From a checkpoint of a small multi-label audio tagger: norm batchnorm, soap at rate 0.001.
Rows from block 8, named by matrix and row number. Each number is 500 + 50 x the weight over its row's rms, rounded and kept within 0 to 999. All counts start at 0. Numbers have three digits each. After the name is the row's rms in percent of the matrix's.
# b10: branch 1 pointwise conv (model.blocks.8.b1.0.weight, 80x320x1x1), inputs 107-213
b10.11 102:567498465606418437535403470514556526490571434450433556418467560443438491411538505484512509433555477559504427514532535551485530469447542529399485574550457500517487439426439486499521517533459471583410499425528544477408435423538417462536549470582507564466506493535562565524532501413415490437551482519452584467424494483468496
b10.12 100:503475470403489534609570420463549534431478474503478465531550546527564522545578492436554445514463552458498593407455537572515546532490486595589529560557518535576451514471409533481539542481545543484506549585451507530495514580449542555538498441518412547535483489509459567448497477469547546463570467422467419392483585535495432
b10.13 100:490534537590411451500458473527537453532538542527490521605453428483481578536445455518488543439458455476501564441479457537455562539517524456476484547542537505483398504538503555515577447567475551473427464408559473455553471538448573531547475454508592536525522549596471515471608491470478471478512471476394464403503481423450512
b10.14 098:582511596565531552439491468440509544481533522439475570541530550602560573450496594502597469540495445422447541462555423610519544569567457588458448590527456446518518441448513481589505488418565451544483537575471446575532524491456423530440521395534513563446544395500548512584498533590470453494568553495546592482565498569574428
b10.15 103:388568533559421569470491468474555460424517473428503421566517407572498518476535463487447523493541576469493421440536452547469555452484578432480465612546575560480496568551489523507552502542566466492424429402535509422424518447538481540550539468462546490447501558480483469553512477475481475486534505511490446452500544548574494
b10.16 102:475524446545529600486488503526593491422436524534440588495498585525434508464436593509518451521421549522557480446450511488478449478599524427577467529434505545469478538544424564416506559499421578467538435511486481526512472530427454489440484492459489521495510530421554420461410449443640592577522543447501566569574401535433528
b10.17 098:576522542554438542532580519516496435462547470557523513502453446520496558549417525446477505547451535556606520439515527413550421472457527478408557520388443470574524493442477541490506523563476457479569489529470528458551490492425549541440546476525555513477489459546544469453572529465598492559504453452452499463588510464552524
b10.18 104:528495474555431483520437565521524547440564548429493444459525509568458526516489592497509452499442453452426511473456568457580520554566426540575484537445489553493513542524426514507501573418500549566482405471413439500484528475574528518578436533595439495471509517490497426530446423579478464538484426595407505487404573510487504
b10.19 096:493427507467517553499498471508464502491469519485464593493539499451608484520440455529532420542522448498508533603499533447602562496489504526459485522565516510407610544406498437505514449492531555493478552469575547520444432416452494514447553535395485551589548488467541500582515607443486473552525531380601486479461436527560498
b10.20 101:522451524548514504538414374416557501399477479494459504419549518557516556513527443532523582460529474561550531547489456557464561539530504450471481499408513540459482580445462508500393534542449497592579517552458546497513419544524469428573460439486503413533462555545452465433485429504511491515584529535523456488395545453430503
b10.21 100:504575531471530462477501638536513558472538570565496505539530534420560457556483523471562561415482556459544442552530437562596490411448516536502514478521535460476544563377423572568535421506493468532418558585527426522571489554537436501504504501398430465549467536458492436504449557460533419471576552522461425473562504503521507
b10.22 098:562538535438476452477475570593502558524521425575502447465495426526481534534557556464443493539465434541461600548459537522404459545517598454475534433579551457478424487522408482501490438404525581571469564475486483518487455504560481443430534463465488484503490507509560569547433505428473542532504569456606496512402504550562543
b10.23 099:475516592414458507512529470525601591556468507474494437601477529508570482426513585497554483513518531452604509463552536484527438460473582502530415525488469494508441529561579494483567507544591470504557493482487529576472471484451434555450433408464430551529539425514515480542507518502459496526495547475468451538523514490468432
b10.24 099:498474515531537522506559441492523579480503479590529469621562549533522525493546425519533452449537470579523405419448559580473488546492495483613598536519497504558624531523437459486607555457537466458532457501424505484414468537515512547495444559495565499477444534429528506445442461462491465504506484572478505601448559561477513
b10.25 103:455601504391510451514610562499508535461463469496412540418499536452413564513576488492518490566456566550401459491548453542483497526567492542571587458454539549427515523445488434497524496432413420553527431463457557542447513517469390578499426481533514501527558518553572496541401457470594493486446493481543572536589551561480539
b10.26 099:509532477560456487565469483560559444434471518549441513533539496435513424453493453490551526483493459425545502543568444388447519405493598454485473496535466461481529581465543488470430439571529525546425512552565450497451522419531464398498457471418458485465419541524494529508531450482471431552524554509459466484464435490477419
b10.27 099:465532440481389511514491448526536499488438499448463507466563490508492512552460569551524505439484437495547479563439541564486573528420498450541474403549556516529492481502468525526448568465446511574453488475551475458444431553558537541452520428541460455470551465548466452573501484505446478520544454442594509570459501527468422
b10.28 096:556526461493495539483510531465507516475585442511442528470579393535469427542469520494499585509590576517514487466544503395504464392413485438520516479508614441537473424521488428500558509443525495514467413487549530406429596553585457444478470452506518509591570447491458477437557475462493497573515517450535453435493479432476476
b10.29 095:525559525516451480517471485500447451541480463557458540451482478522571481424548531555557555553465554448499500447576439548551497536486519429491514477592464479479442493562516447458518485449583531550496388424581458526450502495497419501500468539561426555513523529459412443526552511420483440456503496573491498521404503418578471
b10.30 097:476547543460489490438591577493429437418526555408416380421483484515429485554455476514423464495495409433536485564444486545424492529533479538581520567514560601437540546451433460485509529551569533434493528423555532435436566506508497558548591515403541438431523501495590544581528509441491557524441559473472545518593481523499577
b10.31 099:470576493487459485429547472565603495486523473503440447494495500484581496559480547509503572549510545516483447444523531456497416429445530544476477510487400420573462528412570472459544519427518487566509624592533540442431479567544522500462466590457447476493547557542497459451473499440524432461524444452530435540471457431568488
b10.32 099:491482500444447485567540547561462450571524591488441462462446543441550530475597575551368574464560573472538448553490490576501540554448432578391468404518495516498474520487486547470503427570625556441543385518509505592490582588476527548493452440477477573461550547471504510397605496527501528454481457517524551519495478422558501
b10.33 105:506439470466531451492492526437524537558393580429510555451450606504488407582537503553542454503444596465501420569522594535552429516454457417465544535489525503484464435420572510577440514464508470517448509606524450583428486454434538496527477476525535554498516509535486508536449561519397463585538478414531414476482494424475448
b10.34 099:490495523443482444546556428561427505456455547541514600502541478490456470443534522472459558485544406496440451614531502515448570527526488420556459542580452425465554491526409537462505461583485482579451521543458448476427411498423432574405452471524557413464471414526512549596542477435544535533510597429577514504551499554530480
b10.35 101:531552545451457591465557521497583480567476488437468512477418585464425526472542504494496481541551507492544455520424442520563441476509531540415432399538416446554385415561501515546420459561567555409604410523511467586555487497518457485556529478469509470427482544604474551433491587531422558486545467453447439506439477422428503
b10.36 096:544483489549440507520453522584492529446552440503537438464506520576461559489447573484559554552484592472525487534559595486494462540568447474522529608404466452425482482458536556443372531518577484504557486492490528470489441627493510558486542517504442523568534526561576530513522535402574545525512544454482451608552604547419551
b10.37 097:495438435475430489550537442464471468434469415426499501409486525504505474462513479519444536493408461498546477405592547433554415545467532402472517575499495502471501477509557559510491555458544511455484566559464561481472485445530477524435496545515583570466526400522507551577463423435442548489441513554485551581481511544481436
b10.38 100:561442533528457537497446588449507580434458445453532420491553520512595485512503561465558507529506358495494457611487445442478438539518498497451478567431515490435523423523396554518435471552506477463536555486538448488448511601492526556444452459561502438583465408515563494451519420418599519484513604498459530450555505447541576
b10.39 096:506436562543529463567486477574534501442429559502495529583471552523450477518488541417548595473485455558536542424518519525532474512502473446538457483530415496553551552560470566559444482474543449401528473548487584475451427509540564502543541467519530544501586544508505496416494511430438516525472536426454525464489474509460540
b10.40 096:438581516452417456475573453597459366445508510478473431472445437528453496525478549518507540504485475515419535537473460564557444425478484467500448493539480528518521556521483452479439474464438513463506471542517425519469497506532529536451445532423369574434553548449490472485548488390550441494480460518504553469455472493457427
b10.41 102:559538555567488509442460484486458556571518483495416459603487563483535564509483607521453438524443525454557434425495554468547492435470466442486477401441495597560477492446496394480429510493607468444481547518443526460505532559437452573551513431478509501448562442592541540462481502547501559452504437444489528574414425541399452
b10.42 099:465558463407521466420575464550595529553498481558445524518449511436545536500461422462411610467475484494544499413509522470450538463587465413487492577532475518454488514481470501456442494575564476446490596570539529429484435519540506497449454510418516552485507455530509522506474411498473569561446594582536472462468474461490526
b10.43 103:558414550441599487442531504529562429427461439433467506432574543583462560481460407554552414520416430445533536407440575537497590426412514533433572425582567557431541515451462470566428404451464486523456433562547421445490432449425447569540536487487493548560538520530436531535486495515482568552438576420563460531500535517460554
b10.44 100:550458491610524449538515459470543472564509542506518498501501516543460511507473546440458472484482492519541436494469443481467533540439527478432448541544571553455566537580554543496541484474459512531480579435422563526454608468400578553471602543519468467458440468488430472509566431412518424497486449499511493505434568508503630
b10.45 103:540455574559456491451565528515521427476533471506418448574462495540553496469469432531552639468458562509489425575459437552532513412499430575527519489502523468468534550488463509464472428510453550526485469581467506486448494579509488461525511430397496575441497525511585562550511589498431389582494443573455528477555533486555567
b10.46 098:518497425543544423555505565485487488468554460492604527539558419449604521574457432472457522480522449460493585533488514433447561513475459468545477468525605513489563444524523507499483476409438529543532445519564597515555544405514480512478520495557493439465471524461484519559528525559419545465488428490546463450481489569561511
b10.47 099:458508486473482474477534486445450534463466495542423474550531432459576513538458571618565555452427529550489561424485504594474534527475384496471479455497590458534540494506532492507400437531483442503523400468487524536547435573524457524559493489470402626533444438515454435500466435478550543592439439546498480552517481524454426
b10.48 096:550485458449481484461571500450481502571403427599431422501525543495522523503599479501547500471504545497522470519454469502471493550401496505483437464530447580530553577434466463569512498500544567467525467455481527505604560455465487494387566462519487597453574435452529537489526472592450627453450472449516464472506536467578542
b10.49 099:453462535542536477528496528435501454547531480398515514535535565527453601546459527457423479471527446553450608463560452509537470543577450439589545478420511550505469449537448513511528582548427560542405550404428521460438470460528490403513517532436566466525469483441554560532522452598535579491534454592448569485486458527566563
b10.50 098:581439539552499508482473491515506420442545437415425444461488467534497500492414463476539488481521454495537529481452466412552481459555541511532553536411496456447428438528477527477534519452442444420524498442476557486439491502526436433464587426538512465513479604517549425443511417519391452449563441549437471474424471504510507
b10.51 101:595401426503498611565536533460545498482547520507467513487596430557502539542428571520500604525537561473504467539476507423584459565584578597559440441494580491462493410540456473507536470542537526545563512449538573414532537491455567590559481496566469437468502488517457436532554493529420589489422558510452573589525492454512503
b10.52 096:552460446428419491603519367499572474544539533534494459527522547480535462482450565420571513429501530479549578572442510514444549533519478478440431462490479520528500485524520456540518527425592535520571574486447459481554448472542526447483481568484543456454472545445431496445483470474547544559498466481514524561446474514555495
b10.53 097:519541444496498420503486486461578539510380552476569521536521523433588470491535505553493516522479574574488484488532520552600535533495499474503426427444560541496395564472421473510484501479556450464564524547556472541387530476449546516493458530536473577489611484539472588500568525594451534422455592480522479476389516493539512
b10.54 101:489526505468532400573532558446520555568544467435556463571575441529412531507458584427491436452491585504443475489581457471535456396417428513529440447472468454532480526485471434468537531507516482431605555439492498521503529537475481520493507505455475508593476535605463413464502461461498443533508496462501517543526503436526460
b10.55 102:543437434536450428449408536441465522531481465529506449514532448560434513550454471480500505485498428441497510545442483541500481460470407415516536480467525496465521424549544552467469518612529561464478456463504455470550435407482565438432435532500476477457443526560538458445511552613441504467401499440553416436447513549544424
b10.56 099:552556554510431572455465504433527506555467567467468484470502566582507510392440547436572525471522491452513544554553479471542538486511463424554497551499442564541457433612579505433486452500549469414457452441495527464571466461433447437502468545478562527501422524591462491458453519476584478569457448516423499409554478487562559
b10.57 100:560487503607545490508482534512527424520474476452529524613555479475492520464431523408507470453559521584444517511518466506511498426531558467479473519422488538586455457441481500417584426526538475575494571355519564388529450409475575460441562459473608565464444543539609446510448571540458514512548461459493543516526449457523526
b10.58 102:563445542451399517543507468520452549498504489476500575548547468433506479492457470580567544503570452544442411484512446520592490517467480433514447509562497489443539467482523437526518464496559456527563449523477483539516512524427459550447442536460484452483554442569445530554552452477537531518555549498482464472496510432445534
b10.59 100:572492494508518440480491524418403404446556555484542505414526491418452531566538453531481520436509464546528565511522502413541537601573508449545486558514484472441447474515597465545416475553459522573472461531485521439469464539568507547537565559584437532454445524570506464471514485428510490411565500499487479526535615530447558
b10.60 099:395411493479516562485511422512489448520478519428452456442505477555517518501575454497570425521554525549567454478583542536405442518482478522603482512438492550562430527548443568416507456514421449577443437541460531526474482411501436462581544489545462552439495509448432459444532460489577439559507439446544418555552564532447444
b10.61 095:532489581501567525529412428463417484493531497464525467511468525448554532440443484604566450547523496448602424465454527465479478464445460526473491469485447515545626468435534458582584579453427542622453439487512480476497487485468574568491551528536510497430577570452521462564514517520523474492523517441478445485551443502465490
b10.62 104:447597462480445556473490512490484515490531592422452474529435516476481541477436461441515462564601526504510396517443454574528491542545457579519537471579446522456568439418493507463587472587528557515462532523433562496439569460646600508501523557445491534466414442447477615531518471506499450465411524442472414391493554469488487
b10.63 102:490538449499502516522461471520470480477414427586493460440559480581476449556541438435519536468452393469495523590507460445500387486424560428462453475469409535580574512516432548505481515427488524519554550550549473400517489545416439550481426582495526461462532490499446418615507447471508506463463514431524460370425574540552554
b10.64 101:448535508474429467430573594442469540432560449483453530622456479528449494359451464441493423575501524455465456559493467513480502504557427483460524521430535561544526494421440397573538521568510547401533504535490433564399474506489522528495527433486515566423478511504553552544555410457542555428506490428445445514539552479414452
b10.65 103:435575490447537478477432456479506460546524416457521449539537437416595490564565516490518495483549499417439524502522499418602546471509543441547466498465466534453483544526536506516463477546511583453559532409418452522470540538414438433516424528460509560492564448563490493526463550578496435546480459551579543381410410508576440
b10.66 103:514418489475490567438468472577577511415532534515584490535470480449440429440474521540494457475488512534446448460487550446560455460531589523462505447436548498442419482416443539561418421527520399497525470500525444480579507426469567531467565435455514570446477393523454415468462584538563510573418505462562474463435543499502558
b10.67 106:581464543472473525385522473500590498535455475450459515492493460485471414536412551476456558461570515444538414409577530612513511497530562496503519528506540422570389546475570468470563490571552572523479454455485449450453579508477462444463516504498534478573499380501446467507479554442470491589435455491520441497442523440500470
b10.68 099:436464527478553531535565506596511554464529438527415565565574430544467463439549413504553495498476509536483529506427423466581413525598592486515574473513542492431456487532443504455526453465512526482516473460528525417534531549414401502458469516493546548495484483464554462569513526458545478471473530537539476556495519481527487
b10.69 101:497443485464479465475556454525541510458530505433444509470464459562418531523403559415416459516473567590503493413487582506565500467489420497573465491487488465551509413599551406467467533549540441496465565540538507425515454524567551529578527555595503517531464558538546522479484558486492435492470558502444467534478446452479525
b10.70 100:543523446436456553484426581489543578532465527401611453484450517563585441424472552563556510433600436502501542585441538509482424498509533455435514510457529446523430421513476486427432575504448543471457490461451381407495517561477480484450420542580446471570520519539526452535497553440450552479481475602458520543448439484479444